config = dict(
    model='image captioner',
    horizontal_flip=False,
    tokenizer='word',
    decoder_width=192,
    decoder_fused_qkv=False,
    decay_fraction=0.2,
)
Rows from block 6 of the image encoder of a small image captioner, named by matrix and row number. Rows with one number within an expert belong to one neuron, the router's apart. Each number is 200 + 20 x the weight over its row's rms, rounded and kept within 0 to 999. All counts start at 0. After the name is the row's rms in percent of the matrix's.
Before each expert's rows are labels from the 100 images, of 14976, where the router gives the expert most weight on average: "strongest on" is what is common among them; "colour at peak" is the nearest of a few named colours to the mean colour under the peak. Only what is clearly more common there than usual is listed. The data: cartoon faces. In brackets: how many of the 100, against the usual share in percent.
# router: router (encoder.blocks.6.mlp.router.weight, 8x256, trained with AdamW), inputs 128-255
# up: expert up (encoder.blocks.6.mlp.up, 8x256x256), inputs 128-255
# down: expert down (encoder.blocks.6.mlp.down, 8x256x256, transposed), outputs 128-255

# expert 0
strongest on: bald (30 vs 8.5)
colour at peak: grey (64 vs 38)
router.0,094,205,225,210,169,168,200,212,218,160,206,197,215,213,203,199,177,224,201,210,209,202,216,178,198,220,215,213,191,185,174,175,183,201,207,145,204,231,177,181,223,208,245,195,190,202,171,209,218,211,208,193,219,213,180,208,190,191,195,207,201,212,203,162,183,208,195,215,207,186,217,198,201,154,181,211,194,200,240,248,198,213,222,206,209,217,170,211,218,205,203,197,201,192,174,241,205,186,218,205,175,201,207,227,204,218,204,197,178,173,236,258,182,207,190,176,200,211,170,169,206,198,215,214,216,194,189,187,213
up.0,094,212,178,219,213,185,190,177,216,212,216,183,197,186,219,216,195,192,214,231,182,162,228,195,173,202,192,184,202,186,218,202,191,233,191,173,215,183,194,194,181,189,226,180,198,211,180,202,200,175,243,187,189,219,204,207,174,186,199,220,204,184,158,220,207,225,206,205,194,161,206,236,201,208,180,196,176,228,163,196,204,183,205,192,233,203,247,205,171,164,205,202,186,172,218,228,213,201,182,230,219,205,184,215,176,199,228,211,211,205,203,213,172,198,208,163,208,203,211,177,159,211,180,173,157,167,198,205,171
down.0,092,199,203,198,177,203,169,215,231,189,209,179,211,181,205,180,200,244,223,226,179,202,196,227,192,191,153,206,225,204,199,157,191,167,215,147,173,207,216,183,197,165,206,195,167,190,229,228,201,183,231,220,186,191,207,214,213,169,182,182,205,183,224,218,164,204,179,185,191,164,243,191,200,169,205,199,197,212,204,199,196,223,220,219,245,178,219,213,195,220,232,209,193,212,212,195,226,236,190,185,181,213,228,196,214,198,226,231,196,214,171,189,226,170,202,188,167,189,196,184,212,258,157,201,233,172,192,186,159
up.1,105,185,200,188,238,235,192,182,229,214,192,224,243,206,229,219,221,214,185,192,195,212,174,161,207,236,181,232,185,169,199,184,194,215,201,180,203,226,194,176,165,193,217,195,209,218,169,186,208,225,183,188,193,207,212,208,232,223,196,206,177,201,216,189,220,174,210,236,206,198,193,215,225,215,186,164,214,172,197,215,193,193,196,173,187,213,227,212,223,206,211,213,199,218,199,202,200,186,203,225,209,157,177,187,201,204,196,186,220,215,228,221,188,180,222,191,220,171,192,223,209,190,197,190,196,206,193,217,235
down.1,105,212,190,185,215,232,208,179,168,192,151,181,224,152,194,178,194,203,177,241,219,195,223,192,201,200,193,219,219,190,201,202,208,168,201,185,215,229,207,237,193,181,193,202,235,180,198,187,171,193,184,186,200,190,191,214,212,183,177,204,177,183,208,213,200,192,190,205,186,191,208,183,204,178,194,201,227,223,179,213,213,195,194,201,141,201,221,207,195,190,180,187,170,233,152,201,199,190,188,188,233,175,213,196,185,187,228,194,209,234,189,190,195,239,203,170,198,207,185,184,232,198,220,220,219,211,226,223,205
up.2,096,200,209,228,186,180,190,195,225,252,194,202,183,179,190,179,204,222,197,191,182,209,203,235,232,202,159,192,193,223,202,199,208,225,200,202,222,203,179,188,224,198,198,174,204,199,200,247,196,169,181,213,205,168,224,205,219,235,219,210,187,206,181,256,161,206,232,225,207,204,177,190,180,229,164,212,213,204,224,215,222,185,208,200,205,175,202,165,187,182,204,199,213,229,188,157,202,206,213,204,239,217,186,180,180,204,200,217,218,204,215,228,222,178,191,206,184,188,220,194,176,184,198,229,203,220,183,187,186
down.2,096,211,204,163,171,164,190,185,182,169,250,203,197,230,226,221,222,216,205,215,230,202,230,215,230,179,231,217,215,189,207,199,194,151,225,179,164,211,219,181,224,204,207,204,225,197,186,195,177,198,222,212,224,248,174,200,207,184,171,173,202,198,173,207,217,211,199,204,193,211,215,205,181,172,213,195,221,211,188,201,215,238,189,207,171,253,161,208,188,192,195,214,210,192,175,232,181,205,154,168,176,207,180,193,212,185,205,195,209,153,206,195,181,209,181,177,250,214,203,202,214,236,195,212,208,209,190,233,175
up.3,060,207,178,207,181,210,216,197,191,163,239,208,193,214,225,205,161,182,220,187,220,214,160,189,164,208,182,152,212,184,171,178,205,202,185,183,175,219,210,199,212,199,205,220,193,162,236,205,202,212,204,212,147,188,192,203,200,217,192,243,232,213,202,183,216,210,198,206,217,206,184,239,174,209,215,196,220,192,209,200,206,198,195,213,167,188,226,176,224,205,205,205,221,199,163,202,189,215,200,186,207,202,206,202,225,204,205,186,217,203,201,250,212,215,204,202,179,179,176,180,185,163,179,188,148,160,160,174,177
down.3,058,203,233,219,228,219,233,200,186,175,182,201,178,198,161,210,206,201,166,242,212,206,221,175,207,196,232,210,218,223,194,182,196,209,199,203,186,198,216,213,220,171,184,201,188,207,199,180,199,173,181,178,209,221,186,176,211,183,193,216,224,207,231,235,220,206,198,223,173,217,232,168,230,174,197,202,199,222,194,173,219,197,200,215,182,217,186,182,212,202,170,215,215,206,234,207,178,175,240,207,236,208,188,190,195,203,191,188,200,177,206,199,242,227,201,231,209,204,215,172,204,203,187,201,195,180,194,204,224
up.4,064,187,225,193,168,166,217,212,226,187,203,238,211,221,190,187,196,191,209,176,192,174,193,211,202,219,212,175,190,207,205,199,235,184,192,154,189,202,180,193,178,227,187,213,212,197,201,167,199,188,199,195,231,204,199,216,239,200,208,177,182,185,195,196,222,213,169,197,194,187,238,171,190,198,215,189,226,219,201,231,225,193,218,197,198,195,202,174,203,188,199,203,196,198,221,184,220,212,218,242,210,179,187,187,180,213,202,263,207,206,203,228,209,216,222,218,216,148,192,207,173,199,222,234,196,171,224,188,243
down.4,069,175,222,184,234,193,206,181,212,213,202,174,187,193,198,183,193,152,214,225,214,214,175,185,223,213,161,199,220,213,192,173,200,175,197,209,210,211,219,215,183,169,217,207,175,196,198,202,181,189,188,182,187,214,229,200,201,191,196,203,234,199,214,187,212,237,175,200,205,207,198,201,165,193,172,197,198,206,238,170,191,242,169,199,200,197,183,198,220,194,174,215,172,220,178,245,207,226,180,205,194,221,220,173,188,205,198,223,212,179,186,183,197,194,215,208,197,176,170,243,202,186,197,139,229,179,178,217,152
up.5,110,179,212,173,174,195,186,242,223,212,195,188,217,196,191,204,175,191,251,192,189,185,216,153,214,194,229,217,180,249,201,222,248,203,196,188,198,217,210,184,192,203,209,179,186,205,209,195,182,192,229,167,215,201,169,177,208,190,195,247,206,208,210,180,197,237,159,218,212,171,175,178,189,174,229,206,176,205,227,190,195,216,209,215,207,200,169,232,159,215,187,189,188,177,199,205,192,226,205,173,164,216,216,231,192,193,182,180,200,147,192,200,195,190,188,223,233,223,207,196,211,198,194,157,170,216,175,197,201
down.5,105,207,196,172,208,155,205,192,205,200,190,214,183,187,193,174,168,251,218,201,187,215,138,217,197,188,185,162,210,197,185,197,195,215,195,218,219,187,190,211,192,240,214,207,188,168,196,192,222,175,191,210,231,225,212,198,205,194,223,184,173,205,215,184,209,190,233,187,182,202,221,189,219,189,225,198,204,222,158,217,238,222,250,196,221,186,225,190,205,183,196,186,197,243,228,204,197,175,216,225,196,172,196,186,207,177,179,220,198,211,188,242,204,161,175,226,168,205,198,185,214,195,207,233,178,198,178,187,220
up.6,115,209,181,215,211,194,193,195,160,179,206,180,197,175,216,209,203,217,192,203,200,188,194,233,224,185,195,215,212,215,220,187,199,204,223,233,179,151,195,185,220,177,165,241,181,189,208,203,230,205,194,180,192,172,206,157,223,207,195,207,196,209,213,214,190,205,188,204,184,172,183,200,168,175,219,214,175,179,222,194,192,224,198,233,199,200,180,222,203,189,187,158,193,192,187,182,191,220,200,179,181,214,232,203,204,206,205,213,166,217,202,180,205,209,270,176,193,203,202,202,191,215,208,183,208,187,210,228,219
down.6,123,192,209,186,197,191,234,241,220,226,182,219,191,189,250,197,210,211,205,217,212,174,201,176,227,187,194,192,202,195,228,195,217,198,196,192,216,211,153,231,226,175,179,188,185,193,194,204,226,250,176,235,177,203,189,194,232,233,200,187,199,209,195,169,248,202,208,215,204,192,219,188,187,204,213,189,217,198,175,207,207,185,180,206,173,214,213,183,212,145,179,224,205,141,199,208,219,202,234,227,196,167,231,212,219,204,158,212,199,206,193,216,191,197,202,188,168,222,216,195,186,193,221,211,222,227,192,213,220
up.7,141,221,193,223,208,179,202,227,209,173,208,215,223,199,199,226,179,214,187,198,184,196,191,190,219,217,190,170,207,216,203,197,197,218,200,211,189,181,220,161,223,194,193,162,185,227,213,213,192,175,209,180,201,195,200,214,179,229,217,196,243,208,185,187,140,213,245,217,206,215,216,203,193,218,203,209,181,187,203,188,181,211,226,212,161,168,186,198,172,227,211,201,193,206,189,246,209,195,175,181,188,214,206,204,197,202,206,189,177,222,186,226,213,208,198,209,200,206,209,214,169,194,209,182,201,207,216,228,180
down.7,132,183,213,188,176,210,198,184,198,192,208,187,216,224,182,238,218,220,204,207,215,235,194,225,200,182,249,209,196,179,210,213,210,170,203,196,217,195,193,197,196,199,174,186,200,193,201,219,193,224,174,189,174,189,204,187,212,198,175,189,150,182,201,202,252,226,209,180,205,183,202,203,206,173,187,212,226,191,223,204,184,233,199,169,184,259,178,218,198,193,191,201,229,162,171,191,184,177,202,233,176,209,185,221,214,204,178,207,205,178,212,219,171,165,215,202,209,231,229,154,210,207,218,194,207,193,225,151,225

# expert 5
strongest on: beard (65 vs 20.6); white hair (40 vs 6.2)
colour at peak: white (30 vs 3.7)
router.5,101,176,190,203,195,233,192,185,226,210,204,197,206,225,207,180,170,213,188,174,214,227,210,167,198,206,170,160,201,178,220,202,218,177,204,219,220,178,193,215,218,185,192,177,195,158,202,184,177,225,222,208,209,190,205,206,205,241,169,162,199,214,234,215,195,224,192,214,179,210,213,188,217,218,205,191,199,210,170,201,183,197,187,222,200,175,221,197,207,196,210,226,180,181,203,196,222,207,192,183,204,181,196,204,157,230,202,196,184,194,201,176,238,202,173,203,223,232,215,180,207,214,233,244,206,186,203,211,179
up.0,121,181,210,198,178,216,194,182,199,222,202,198,193,199,216,202,208,194,189,178,179,206,157,179,243,217,198,230,229,224,177,225,218,217,193,211,183,227,173,216,223,186,203,202,192,177,193,159,192,202,186,186,173,225,196,185,212,215,227,236,208,216,200,175,180,199,172,173,178,208,197,171,182,229,197,183,259,211,189,223,206,191,198,196,209,214,220,229,206,217,205,168,206,188,192,208,203,222,210,205,163,212,229,226,230,196,186,184,204,220,182,187,182,195,250,213,181,208,215,223,187,185,223,213,170,205,219,190,213
down.0,117,221,191,217,186,179,205,212,182,182,211,208,192,177,210,217,196,214,189,206,182,204,173,226,204,205,213,203,218,202,214,189,203,185,191,173,188,210,210,165,179,229,225,224,204,224,204,177,188,226,197,207,196,204,231,233,163,192,204,177,214,185,208,187,187,178,198,199,182,176,189,210,188,198,246,185,190,182,210,198,189,218,231,218,160,213,191,223,232,171,187,217,173,205,175,207,229,192,217,194,178,209,162,221,199,191,205,189,228,194,214,219,214,219,206,175,210,181,203,240,203,228,164,234,158,208,193,190,201
up.1,077,191,182,175,228,177,222,207,184,182,205,200,205,244,182,198,171,246,205,177,212,188,207,199,183,179,232,192,191,217,224,218,209,214,208,190,209,180,194,181,211,214,203,188,216,188,212,208,188,184,202,184,185,200,192,199,194,191,234,169,174,211,182,203,244,203,228,214,194,181,170,165,181,204,190,201,225,182,204,194,161,205,188,204,206,197,185,215,220,187,206,219,203,195,241,211,218,161,198,226,180,170,199,223,212,218,191,178,196,221,207,169,187,239,198,163,210,198,188,165,202,189,221,205,191,179,213,205,196
down.1,079,217,219,188,198,185,204,191,190,190,183,184,192,190,175,189,191,207,204,195,194,242,190,218,199,234,219,205,189,223,221,202,187,192,216,221,171,206,181,211,223,236,220,192,209,215,209,191,218,227,204,212,202,171,208,198,226,174,191,184,154,213,207,154,213,193,190,209,172,189,192,160,199,200,157,230,204,207,195,211,198,204,169,188,215,238,180,224,199,203,190,204,243,231,207,184,209,186,192,209,246,199,199,190,194,167,190,237,179,199,224,232,217,218,188,161,185,209,191,195,193,189,253,190,212,198,200,198,223
up.2,082,197,184,195,199,180,207,211,201,223,228,183,197,195,217,198,208,173,223,200,203,239,196,227,207,228,184,248,177,204,205,181,160,200,200,198,205,175,213,196,234,197,188,217,191,199,202,184,171,208,216,201,201,198,218,208,189,232,191,209,191,190,187,212,219,223,211,204,175,192,190,186,140,239,226,208,214,219,171,173,203,228,217,218,182,213,199,184,188,201,194,202,235,205,230,179,184,205,198,168,194,175,215,171,188,217,222,191,183,223,184,190,231,208,207,211,165,204,189,207,174,195,188,195,226,196,193,239,164
down.2,089,197,226,207,230,175,179,194,190,202,220,180,225,237,198,208,179,196,195,240,213,239,245,215,205,208,197,207,209,204,177,195,175,233,204,196,208,235,156,209,226,234,216,194,194,183,178,184,218,193,191,197,232,191,179,223,203,210,209,203,189,220,236,246,192,200,179,199,208,188,224,206,184,181,185,192,141,214,192,188,197,180,211,221,184,214,210,203,162,200,192,181,191,179,230,220,179,214,203,199,214,173,213,204,200,164,196,184,165,194,193,173,161,236,221,223,202,157,200,191,187,201,203,228,241,221,175,228,212
up.3,102,170,215,199,208,224,209,202,221,159,211,177,211,195,212,200,202,209,174,257,212,226,196,195,216,185,172,239,207,203,201,204,178,190,183,184,188,219,170,200,205,229,228,177,208,190,179,181,181,205,171,202,213,172,198,220,209,222,179,243,222,223,203,203,173,235,190,225,209,217,239,192,190,163,205,225,169,175,210,216,207,193,210,190,189,201,175,201,197,179,221,203,211,170,222,224,207,227,197,178,175,170,206,193,186,194,204,227,232,187,233,246,181,217,201,238,182,199,206,190,173,220,209,198,202,203,185,237,195
down.3,099,224,213,199,201,203,157,178,178,206,204,208,205,195,183,208,181,175,170,215,151,196,194,202,229,207,169,186,208,191,203,206,192,213,207,214,192,235,187,216,211,215,190,194,165,194,203,210,175,206,210,225,250,201,220,216,189,202,201,192,203,198,224,228,254,207,213,204,201,182,172,234,203,199,187,235,170,171,186,168,193,209,170,193,184,181,187,164,199,224,205,208,184,185,205,205,200,250,173,182,238,192,194,225,205,191,219,175,237,204,169,198,195,227,227,162,205,216,188,180,208,194,189,174,184,200,204,217,184
up.4,103,219,212,163,187,205,198,174,210,213,181,188,196,205,209,179,160,230,188,208,204,221,209,245,212,191,198,182,188,212,193,213,177,200,193,198,209,225,210,188,204,206,191,193,194,231,197,227,170,243,208,191,160,218,190,196,181,239,195,210,217,234,207,223,203,181,202,203,208,202,150,232,200,225,193,239,235,198,174,190,197,204,189,201,193,219,233,215,205,196,196,175,234,213,191,182,199,200,207,191,175,216,197,197,155,231,206,197,208,180,218,160,197,203,225,224,189,210,217,186,238,229,183,222,189,188,196,230,214
down.4,107,197,224,189,192,183,165,156,199,187,216,212,241,187,197,238,199,227,211,184,200,212,188,228,200,185,239,177,193,203,179,189,193,213,208,190,199,219,192,173,201,209,233,189,192,232,176,197,232,212,192,211,226,218,213,212,210,196,204,156,205,194,211,196,191,199,212,177,206,201,197,200,185,192,225,187,168,186,199,198,176,178,213,201,200,201,161,198,205,179,219,207,233,223,195,168,183,191,220,202,174,202,170,187,167,175,197,202,211,202,199,176,144,229,225,197,233,220,231,214,165,197,188,193,215,210,201,179,241
up.5,134,212,183,211,226,195,212,161,201,235,204,206,204,256,204,156,189,200,181,224,181,215,207,236,188,246,184,222,199,191,200,216,202,204,155,200,216,208,177,190,182,211,194,224,202,208,197,184,235,184,216,172,210,224,171,188,176,211,189,209,186,224,210,268,217,221,241,196,187,218,208,163,218,172,181,211,192,183,193,233,176,195,182,221,204,177,227,186,187,206,208,189,179,193,218,197,202,195,177,214,239,191,185,225,184,193,210,164,201,213,191,158,170,221,197,206,237,230,226,201,178,210,225,220,176,192,209,171,173
down.5,124,206,197,218,202,207,189,185,174,215,173,207,211,221,235,166,246,199,219,183,202,207,197,208,198,221,248,207,180,176,182,212,189,173,182,210,178,193,201,199,200,206,208,190,206,208,227,217,215,199,225,170,194,222,207,173,192,191,205,230,179,208,193,209,201,188,206,203,211,230,211,216,213,159,208,196,197,202,213,211,171,235,200,169,210,213,190,159,244,193,228,186,218,205,207,207,194,169,209,226,202,162,227,197,207,231,219,197,187,214,210,214,241,223,206,188,187,206,196,194,202,194,177,178,212,186,178,202,176
up.6,127,190,205,233,213,221,236,178,159,230,204,210,199,160,207,189,188,218,211,218,189,188,200,241,211,206,186,202,214,226,193,216,191,176,242,183,218,218,211,184,196,202,213,199,190,193,203,206,164,188,210,214,181,183,177,218,189,233,191,215,196,219,214,206,211,168,192,208,195,216,190,179,173,252,214,215,197,186,194,230,174,219,199,216,219,220,248,220,177,170,210,197,204,194,178,240,213,178,217,240,189,179,161,177,186,196,199,203,199,200,197,235,203,226,187,220,218,198,202,173,215,228,197,167,196,195,159,232,198
down.6,123,152,192,171,198,222,198,178,188,193,233,190,222,222,220,180,171,183,195,245,197,205,228,200,249,164,179,202,165,217,186,198,216,178,189,211,207,233,200,221,212,179,187,188,184,211,182,186,186,188,190,221,218,216,194,220,225,208,239,183,181,179,204,227,188,198,175,193,193,215,173,203,201,184,182,172,191,222,167,205,222,186,213,211,153,203,194,216,211,244,200,204,178,209,185,206,229,198,195,195,205,196,228,221,185,210,188,222,184,185,219,189,169,199,205,194,204,218,168,205,182,200,215,147,177,196,180,184,192
up.7,104,230,179,204,192,196,185,179,209,183,199,199,180,193,213,201,231,212,209,147,190,205,195,209,199,227,174,176,179,184,198,213,215,210,185,217,189,213,204,252,180,205,169,224,206,178,216,199,178,233,166,221,213,207,190,217,199,158,210,230,197,184,205,154,204,164,197,179,190,236,189,247,226,206,236,203,219,194,200,237,215,192,162,174,225,193,192,184,189,219,218,215,234,207,207,221,224,160,185,210,222,205,198,180,222,214,199,207,224,189,193,207,230,186,193,191,216,206,200,182,179,241,179,203,218,212,206,184,238
down.7,112,232,203,196,212,191,234,230,240,211,187,207,221,198,212,196,223,245,219,168,186,199,175,188,201,146,235,201,210,168,198,208,206,184,203,194,203,197,199,172,155,180,199,225,218,179,203,210,200,200,186,201,208,171,192,233,184,211,193,187,184,186,196,225,174,226,167,223,218,189,230,222,204,179,179,204,188,213,222,228,229,207,209,185,174,199,233,200,212,215,230,225,171,186,200,181,195,190,244,229,216,224,227,192,222,184,210,175,177,234,204,189,192,205,180,170,196,187,203,171,218,192,194,172,223,230,196,209,207

# expert 6
strongest on: long hair (48 vs 14.5)
colour at peak: black (34 vs 6.4)
router.6,116,208,201,157,214,190,203,229,201,181,183,172,231,172,208,197,205,210,213,226,172,186,200,227,185,215,218,191,206,229,165,195,214,196,211,195,168,224,200,216,223,223,218,232,199,176,215,193,220,192,226,191,175,217,210,211,195,190,194,175,191,188,194,226,141,196,149,180,223,202,193,197,208,192,199,233,191,249,182,202,198,205,177,193,199,179,207,204,190,213,193,177,201,226,194,192,200,198,218,202,195,227,216,179,159,208,202,191,202,189,187,193,220,173,193,206,200,207,239,252,205,217,171,196,198,249,241,210,224
up.0,094,214,211,189,220,195,215,174,193,178,201,192,234,181,198,185,190,215,246,184,176,167,249,170,214,224,216,194,199,189,220,212,185,233,161,174,174,233,199,228,199,185,196,164,182,221,219,194,212,212,178,207,217,203,216,191,180,190,215,205,220,238,218,230,202,212,188,202,194,212,206,182,214,202,196,208,182,224,212,207,169,220,189,216,177,202,228,206,202,185,201,206,187,209,189,186,199,191,192,232,167,242,202,218,209,181,179,207,216,195,178,192,203,191,179,202,227,223,236,206,233,192,183,196,217,175,189,224,180
down.0,092,209,215,228,186,193,201,219,199,230,207,213,169,216,221,178,215,199,184,198,204,251,190,176,187,176,195,211,164,197,223,171,201,196,199,245,247,213,189,226,177,193,239,169,208,205,237,228,175,212,234,212,176,197,222,186,203,207,159,210,199,191,200,196,197,196,207,207,187,176,220,197,234,196,211,167,184,193,173,200,218,176,207,205,150,223,227,215,165,210,187,181,207,177,186,205,209,229,204,190,196,185,202,143,223,213,212,200,228,195,191,222,217,215,164,210,190,175,224,204,202,200,213,221,182,188,191,179,228
up.1,126,195,202,198,180,232,172,180,209,189,191,191,200,202,168,194,217,148,214,215,171,174,167,197,223,210,203,183,212,191,173,199,192,191,219,220,217,203,215,190,209,178,208,197,211,187,208,199,212,184,198,193,193,202,226,216,198,218,220,178,191,228,201,196,179,185,204,195,206,187,193,156,212,189,202,225,214,186,192,185,184,208,239,210,201,177,221,210,177,233,175,194,203,201,213,208,233,214,181,218,187,195,192,198,243,191,211,172,162,191,207,244,229,210,196,182,212,223,200,194,167,173,182,190,216,195,180,202,227
down.1,123,185,213,171,194,205,213,208,198,212,217,198,198,194,196,178,215,167,203,211,178,196,209,223,199,214,249,202,228,193,188,175,200,181,196,174,195,204,209,203,199,211,178,185,188,190,153,217,175,208,216,235,206,255,213,182,225,203,194,209,180,195,193,209,209,208,223,202,197,175,189,168,194,185,184,227,202,205,182,189,184,213,160,219,168,193,235,217,186,203,216,190,222,212,200,205,190,201,185,207,207,204,195,225,202,227,205,224,181,167,182,205,208,198,181,218,213,162,232,193,203,177,191,196,172,200,202,216,216
up.2,107,195,207,191,187,231,194,198,236,177,196,192,173,198,225,223,195,229,190,171,187,202,188,203,216,210,205,203,215,181,180,184,193,229,196,204,189,198,208,219,221,229,203,159,215,197,216,185,197,187,219,205,208,213,190,210,186,167,189,237,204,229,165,256,200,205,246,208,210,202,201,218,176,199,179,208,208,198,208,196,209,195,243,188,181,184,188,216,218,133,214,186,191,196,194,217,201,214,206,189,216,222,208,246,191,181,215,187,191,208,195,231,211,165,193,194,224,215,215,205,201,218,198,215,195,197,189,194,184
down.2,115,242,227,203,186,246,212,194,192,221,212,189,159,211,200,164,197,200,193,169,177,209,196,204,209,179,185,199,176,195,239,237,230,158,220,212,234,206,196,196,182,201,144,180,182,201,235,218,171,211,199,207,205,222,213,184,158,238,188,218,191,202,216,189,191,199,207,225,170,195,175,215,224,213,191,189,221,198,183,229,233,222,213,213,177,236,200,223,183,177,203,207,207,173,210,214,206,176,212,210,230,166,218,217,162,226,191,224,224,228,172,226,219,181,217,210,197,216,215,187,214,206,182,230,175,227,190,180,222
up.3,081,206,196,204,206,192,173,176,180,232,203,189,216,178,201,196,205,205,225,197,180,177,196,205,210,214,157,214,191,187,215,200,191,201,222,230,212,191,175,228,195,184,190,213,205,176,176,198,206,152,179,242,223,183,182,187,191,225,206,220,196,157,186,239,212,186,179,217,206,170,241,189,198,230,157,179,235,194,191,172,190,215,186,222,195,219,200,188,178,201,229,217,171,220,192,232,208,223,174,191,171,185,215,185,220,198,192,183,202,197,231,164,193,218,196,231,190,215,202,150,214,192,183,224,231,206,182,204,203
down.3,083,188,218,179,205,189,173,197,161,179,218,201,206,175,204,215,198,200,209,179,219,219,206,204,244,184,188,222,228,178,235,211,163,220,245,213,214,200,213,202,190,205,191,210,227,219,216,199,180,211,228,180,220,200,197,228,192,224,269,206,191,193,196,205,180,198,193,218,229,214,214,197,196,154,216,176,208,185,203,209,182,208,197,181,214,202,180,207,201,191,206,208,159,203,206,159,208,201,147,210,188,209,181,190,241,208,196,217,212,240,191,212,218,214,206,208,207,189,211,144,180,183,217,178,181,183,218,194,202
up.4,096,199,232,182,190,189,183,210,213,213,190,175,221,185,220,184,214,191,222,188,204,154,189,223,199,186,217,217,179,203,212,183,204,193,169,184,214,173,179,215,231,213,177,174,204,209,182,205,222,219,185,218,169,220,201,172,213,183,197,239,202,214,226,210,212,163,191,215,183,248,211,214,186,196,194,181,214,204,196,217,203,165,210,182,218,190,215,234,230,169,223,193,185,191,173,231,201,187,205,199,173,218,167,213,158,208,208,190,216,238,207,151,187,180,210,194,228,256,242,217,211,191,181,209,204,220,203,176,177
down.4,099,184,237,191,159,206,168,208,177,180,136,205,186,198,198,196,173,185,215,162,233,207,200,201,182,197,182,221,219,196,249,190,160,177,205,217,167,185,189,205,251,216,186,208,186,223,196,197,212,184,192,207,192,212,188,213,205,205,193,187,199,203,185,191,188,198,199,219,159,189,188,214,203,215,172,202,215,165,212,167,198,186,211,186,158,208,193,223,210,214,217,182,223,161,177,193,195,180,206,185,160,195,194,196,212,201,167,158,197,215,190,169,197,202,206,215,220,191,206,196,197,174,208,195,187,187,174,199,190
up.5,126,167,185,234,214,182,175,201,196,188,231,213,195,226,224,206,225,183,194,224,193,149,200,189,228,205,199,209,190,234,197,205,205,188,193,188,223,209,210,210,216,219,239,208,200,175,195,223,211,191,198,197,211,197,196,192,188,178,207,212,235,149,168,203,214,213,215,260,223,198,196,215,193,184,202,189,183,180,204,168,214,182,185,187,218,198,226,182,190,204,209,199,192,220,205,208,191,198,186,170,174,173,214,174,216,208,184,234,191,182,180,221,206,185,219,160,182,203,181,188,192,163,224,231,185,195,205,156,198
down.5,125,200,246,184,182,173,218,220,228,217,186,215,225,208,201,198,184,211,234,191,205,169,215,168,173,183,162,200,181,188,178,156,224,183,186,192,167,190,216,212,183,191,201,200,233,201,200,251,191,197,200,178,198,167,171,185,195,215,188,201,190,221,212,227,194,211,175,187,211,201,212,174,213,205,209,179,196,215,196,217,201,214,174,201,185,206,212,182,198,216,217,198,214,206,187,205,210,178,210,193,196,173,192,220,207,187,194,184,213,180,199,207,199,219,187,168,182,164,193,150,193,246,200,161,231,209,197,185,195
up.6,061,181,199,204,166,181,207,170,204,220,167,224,186,214,205,194,214,231,184,210,235,181,222,194,212,199,207,193,185,172,238,194,172,201,249,210,217,204,206,214,194,184,185,183,217,188,189,198,226,212,201,206,159,189,194,192,174,185,187,199,229,231,176,207,205,219,188,231,184,186,193,203,169,187,196,197,209,162,221,227,209,219,202,187,197,191,234,180,184,187,210,200,166,220,217,216,207,225,207,196,192,209,213,157,221,209,191,195,194,131,225,234,193,251,218,169,242,207,178,188,212,210,211,211,193,217,206,209,196
down.6,068,174,197,197,179,204,211,160,238,210,217,171,173,190,195,207,194,219,201,221,203,223,169,202,207,199,212,213,199,199,167,184,198,227,178,165,180,178,203,193,177,202,192,184,246,191,232,227,201,219,211,232,198,193,238,218,162,185,214,220,188,174,230,185,195,160,195,174,179,192,233,191,218,183,197,231,213,207,191,202,181,226,194,186,216,201,200,184,172,199,172,210,169,188,196,168,235,191,208,190,229,197,249,206,215,212,199,212,199,182,181,249,185,185,198,186,227,218,183,175,210,219,207,211,236,198,188,203,214
up.7,108,201,228,187,220,212,214,234,204,163,187,202,214,198,264,213,173,175,204,171,182,178,220,218,160,193,205,195,263,195,181,183,209,198,206,182,219,240,213,194,186,199,204,191,205,195,174,210,176,166,217,191,204,214,216,196,211,196,208,191,213,212,179,199,207,238,192,218,214,209,205,179,213,224,177,191,208,236,179,209,202,224,180,181,187,176,239,199,202,231,203,216,198,201,182,222,207,190,212,187,187,206,191,207,165,224,202,205,189,233,176,185,173,204,196,200,189,218,201,196,199,219,190,200,199,202,192,213,192
down.7,099,208,211,223,239,195,197,208,208,230,182,217,208,216,207,176,202,229,204,227,237,192,169,171,205,194,189,207,204,220,168,223,227,208,214,185,240,196,222,218,224,206,207,221,220,217,217,215,171,216,164,235,201,178,216,231,162,202,180,224,172,202,227,191,236,208,227,210,176,187,211,219,197,187,168,205,185,179,250,212,185,215,197,210,178,217,193,201,226,162,181,174,187,171,161,225,181,202,185,192,176,218,139,202,199,182,170,216,182,193,191,213,195,204,202,169,221,192,225,184,224,170,214,182,190,179,180,195,210